A small CTC audio transcriber, trained from scratch: batches of 128, 22.6 epochs.
Rows from block 3 of a small CTC audio transcriber, named by matrix and row number. Rows with one number belong to one channel. Each number is 128 + 24 x the weight over its row's rms, rounded and kept within 0 to 255. All counts start at 0. Numbers have three digits each.
After each channel's rows are labels from the 100 clips, of 14976, where the channel reaches its largest size: "responds to" is what is common among them. Only what is clearly more common there than usual is listed. The data: phrases spoken by 400 fixed synthetic voices. In brackets: how many of the 100.
# filt: filter width-5 conv, dilation 8 (model.blocks.3.filt.weight, 128x128x5, each kernel summed), inputs 0-63
# gate: gate width-5 conv, dilation 8 (model.blocks.3.gate.weight, 128x128x5, each kernel summed), inputs 0-63
# out: residual pointwise conv (model.blocks.3.out.weight, 128x128x1, transposed), outputs 0-63

filt.48:122111132118147195158147140108110126132130104108129135093142123122143158197148101161114102110102102158131116089126120124184110088139116141101135088137123112184164123144116128125132111095148082
gate.48:126149132159123143159134173137183110143134136102157086118149132151132156148127144156097142141140099155175100111149140136154112086127157105124135137120169133157141132115152124134151145123122103
out.48:120179081114120144099143135163117057158088155109121137107107093163093154123133127102194115163126138138114151113148141123115155102117144111084107123145146171120157159082161131132148115111136177
responds to: deep voice (62); reverberation (62); muffled (low-pass) (34)

filt.45:095119171107124124129123102120104147136134156136130086097157096115121104106126116159140119125148123120151159132144124123085104091090127121165121159138137146144118169107117181141100143175087164
gate.45:101088145155111117124110157127144134103124156132153083090185196145120133114109148146113113121124091167135125118156126125133190101140097128131171152116140138140158090168131095160179160134140122
out.45:122152130114136145116167114115088130135104150123134111102106151143111127159115170159145139142091125106092127134120105116107137138168120166101131077101193175142137125103107135086167119089164122
responds to: /dʒ/ (33)

filt.64:111149135095087107112135129126073154129129143138109167135163160152069142143166189131162130141099133113152089153147144138142145148129113118106135119119129157093110141120133094106128117152121144
gate.64:162155140160139094080131080119161147122143121148129114153174123114088123139134136104153137136149130120144141175154091147169151112160107159139163082095155171155152082124116103159150140110112153
out.64:125156166122117102123122125164134089136113132158151138132106120117104146144111096078146159135124090099145102122130132171181118130174095140118146099109131122139133154153120063108123123146118120
responds to: /tʃ/ (38)

filt.0:108155094117165091135157103151153183123077101104086123135147095156144096154165161045123155122129146091127170132151132097110156114107117117165114114094117092120130142105120137141109116113169116
gate.0:144088118144098135128130124111137150125141124153116096095142148124125135144127146152143129124149128118182139126136095149149114101114130149137153076073148122141164133151122125159142129108141114
out.0:145189114091107154082129143112141128156108098086167115155110136143137159097122131113183143113117157098111123125117118111077117131121081094086139116113150156157158151114089162162100134102127113
responds to: /ɝ/ (69); /ð/ (39)

filt.9:105145093139106095116161122094154122152102148192126092106134145111155126168114110073146137095119117122166165106119094125133149154119119109120129149132111160095121139128125145141109129137192109
gate.9:080154152124128116129161145104139092140150163152133121129123113124158147126086137112061124145161096117092152117144124137110156130139104105151162107112137114151131094152141113098106187140135125
out.9:112077124144118109148139122088123149141188136105135151128132113120101155124149113177122144115121119147103106110141151128149148158116117122133108122162160091103103121128127166101113125106116131
responds to: /ɑ/ (67)

filt.107:110152077165145119139153152132141141116115150133132109114146156161153123186177120105122124151150094134163151134105099117142151132105098154143120167092143110140158130108087125164118168113111152
gate.107:151116177136150141157131114118157083114139122120164075102163173127131144139127116162096107101134104109127100142158149097145101122147139095152118148152157156117190151149144102148146112143136055
out.107:164117133134133098149155178130091077126108106114149092141108090154121167113151108101112122138066163156126157108128112081119114159143132115141168138123089090132121105119117112108116117162144129
responds to: deep voice (60); muffled (low-pass) (31)

filt.42:161123112086170071105122124115117141124104111110132156129180091145113094117150172095165149171106155170158099096118132165094172136126144149161116118147104119105096141100125129102109155180113096
gate.42:133115123133142136093115124119120099139098149150108091141156084143134150173123161128091123131164094102107156111147165104160083091152092124139145082114140107186161168178118123135172141141147136
out.42:110132138164159126150075111143172126123162147108137081138137095108190147135111140145154148134167163136089120132123122161082092168131125127108121154159118137110134135092142163136117078148152114
responds to: /z/ (45)

filt.74:124168113170149127129109184125120101131153129105118130164114159176124096147116149104106115156156132127103131132127121100137142108182123151105100114132134111182133168161068137095109156116094121
gate.74:106129135160131137113111115125112151128126147125127112099108187130159120131102124109108099105113108133138141109141127115146154107125120118172139128095125087184145141154126121143171157090115128
out.74:137083159096087106160150140160162100141118106115121154133157136141135126104105078140126147077086083131117124165073103154089144127101116113172145108115128145130133154139132107135125099153107131
responds to: child-like voice (51)

filt.27:121114144168130120086088173146071164146114145150148117111068152087110114087134133141125137102164101141158083165128104134100105070168135139122129135117174148123147157146135174081099127147105117
gate.27:126137135122120083116143118127122080136120159089150083095141129135117120142151118095122109136170110089128113150157138143123103114111135141122162098141145143141177144117071092107102130061128043
out.27:128108115120108115129118123111142106082155149104130156124118153152150144139148126125115161086145167096140099128171145104115144118108089103107143138130149135126116114148132110162102094116139110
responds to: /k/ (85)

filt.62:131074099125108107098144134138100099135129095129171166151157110124136145126126148130122094125104115174151138087105122128172166124128120123120116117132077116084115108150124109141156116109106108
gate.62:133137165126124140126148130123095106109118108143180103174148180128123097169154109113111128113120114108138136159149140120132184135133133092128149118087133138143140141141090116188162164143152140
out.62:138124111194125152146126146134123107094139109173147138068124103129142147154164157114154134145121126139111096158165133097150112131087160116124104118142133152117145130118114134111127124138081148
responds to: child-like voice (59); /z/ (40); /j/ (31); rumble (30)

filt.94:072156092132189154138123098122091140167174129140126122131124167128114181199144161120151104118122124092104151129134107138149130144168153082113146121146076132143146124149135138122129159121141141
gate.94:156128130130109140115133117118121097076160115102126091140170097142147137199105115119134114112147128115096117117152107140140120150150140155120121106107125089117152124111122087155155107124150204
out.94:136143097125107116131154122143119111107152138172166135095151144151154120129064112132136116093147116102099148110095147085126108154100116126125135081086167130126151105137157113135140144116125174
responds to: /s/ (92)

filt.17:152075162128151113163118142161092115097138099141120147141113153133138119064146107091147170120112142120121125198103119099153120113117168126121132148170118145119131159158143161110146116098095114
gate.17:130152146115129085117169120128089105092115114103122072172103108145129126095141137117136138146106109054155130127130120131117118147117123129111149115112142115105156175100121106168169149125149159
out.17:156120135147134122122117182117103101158128130138127139107081161168147072135089146111104130125108168114156108121144110102097144173108137112124148135124110147146172116109144132080126181110080097
responds to: child-like voice (50)

filt.13:125143193104109120095169108111111047103128150124128135141103171128125164105098133181115148139163108104076103128138159136123146114150125098123160092123142116107140135122137110112106158130133098
gate.13:126171164146135145100081155154112142116114129121132080132126101127136140117139130096136156086155173132159134178126147127137145086089114112130148165116143114134150138127094123119111161090087144
out.13:141106135147134110126126118132123162079119143157089066144103142146177150155115131119133107091163136147125143109102117162073130073178137120086105120122086132132152079142150067131127103130173147
responds to: /ʃ/ (37)

filt.37:116101119127115161139128131110138124146128160147128131130063139080188123178133127154106132124157130088074102161127141071160100108149136108145136148144165115184155167147150162097118112114143125
gate.37:092130143147127142103146192112123121122128136114145091158122131128132115162116136144125098112192074094121158151123124134170140112180139102109145119130151139108150079133142102102114114142125108
out.37:076121166134140112094126116140122154100108114124119104149125115146101124105155106121155109108158120131145138157129161099129128143129122155134096133096141120163079139146152135113145169126169086
responds to: /z/ (40)

filt.108:082091088135148150130097177122105139097108134159161133109149152134125168110144108150115129147083115134101160114145123115133112140063121161128128165160101113124090131154113168137118161166099145
gate.108:113116118118167123105113129137168157118149130175185064113158178126132147174116118110106116124120077091115144125113118122143139135135140120146132140120133147115155068149128136167135151091131137
out.108:123124148097129102122104098083092115118131130115117094096123050130146131072143169104127145125107112125117109122171150136090116143171118115137189109146095156135141102134148145116118117069140120
responds to: reverberation (63)

filt.26:107138157143132115118123145105121106163131141127136161120130158159111097118157122113143127153059126141116128114104120093100124177175170115132119154141127145110129149110153128107110173147148179
gate.26:143103164119129133137124167153193089129145134159141137136136118126151162111122148139109097087177091109124154170118128157131134096144186113163150111161179106145151135154154134136108141119159069
out.26:122091115181131139167111118143146099154113133148092107117131150134158151138121105130138125192124130124135118136138105121082119160147100168105136145085165145130086105121169117109144092098161125
responds to: /ɝ/ (75)

filt.41:084122139137098146144135128142136098113143128111112119134099132136138129094174149121118100115148116138127132157136141145107137160087124101178160145172192148120123135111103130107099130127101117
gate.41:097133102139158128130118145101152123128121133107160093113163157134142140163123136111069086120105165143132139141154125162119129151154109123132180131123127111139130157161162118152107142080136094
out.41:113110158142151097104184140095153110153111117127107199121153135078104150151092160088146093127165124126097167134142136132087145145111156117109124141134112126129121141121131163153159137081116168
responds to: muffled (low-pass) (35)

filt.49:148108142109108138084131173103136127095145135150079119136046082090133089121104124174142084100129149127118102141135134095118110094119120131110173127139151096155139109114145151073148120104156135
gate.49:157130126127137148120114133116158095127118141077122096102129100142097110117154147114102125100167112137176140122136120101151091094133117088128147104129130126102152139123163148133140135143111059
out.49:109128076107093141139147096152096129101156126088167084093130150121110128136143078184145115132146136109118110131088111124108105130099132152114128137147149111101119159189135135118108077118154125
responds to: /k/ (74)

filt.60:186164111123112147104139063131090146129115129110108117139126077136112186117174121130140141110187146160161122144144077127141140118120155142128099118114124152176133082110097144153137100086123143
gate.60:145185137122139146120120135112164111117131107167121074112133146137125139173139135093110105126104131139131094126144139119142151082154109090136159117140113099193181133141111113177140120114133146
out.60:146114143105135148133146092127088114120106122123131180127156119119145106144156087176120124125088121103192147163125128104154121158119097133130158107121135152115089094124089082091102086136107076
responds to: /z/ (43)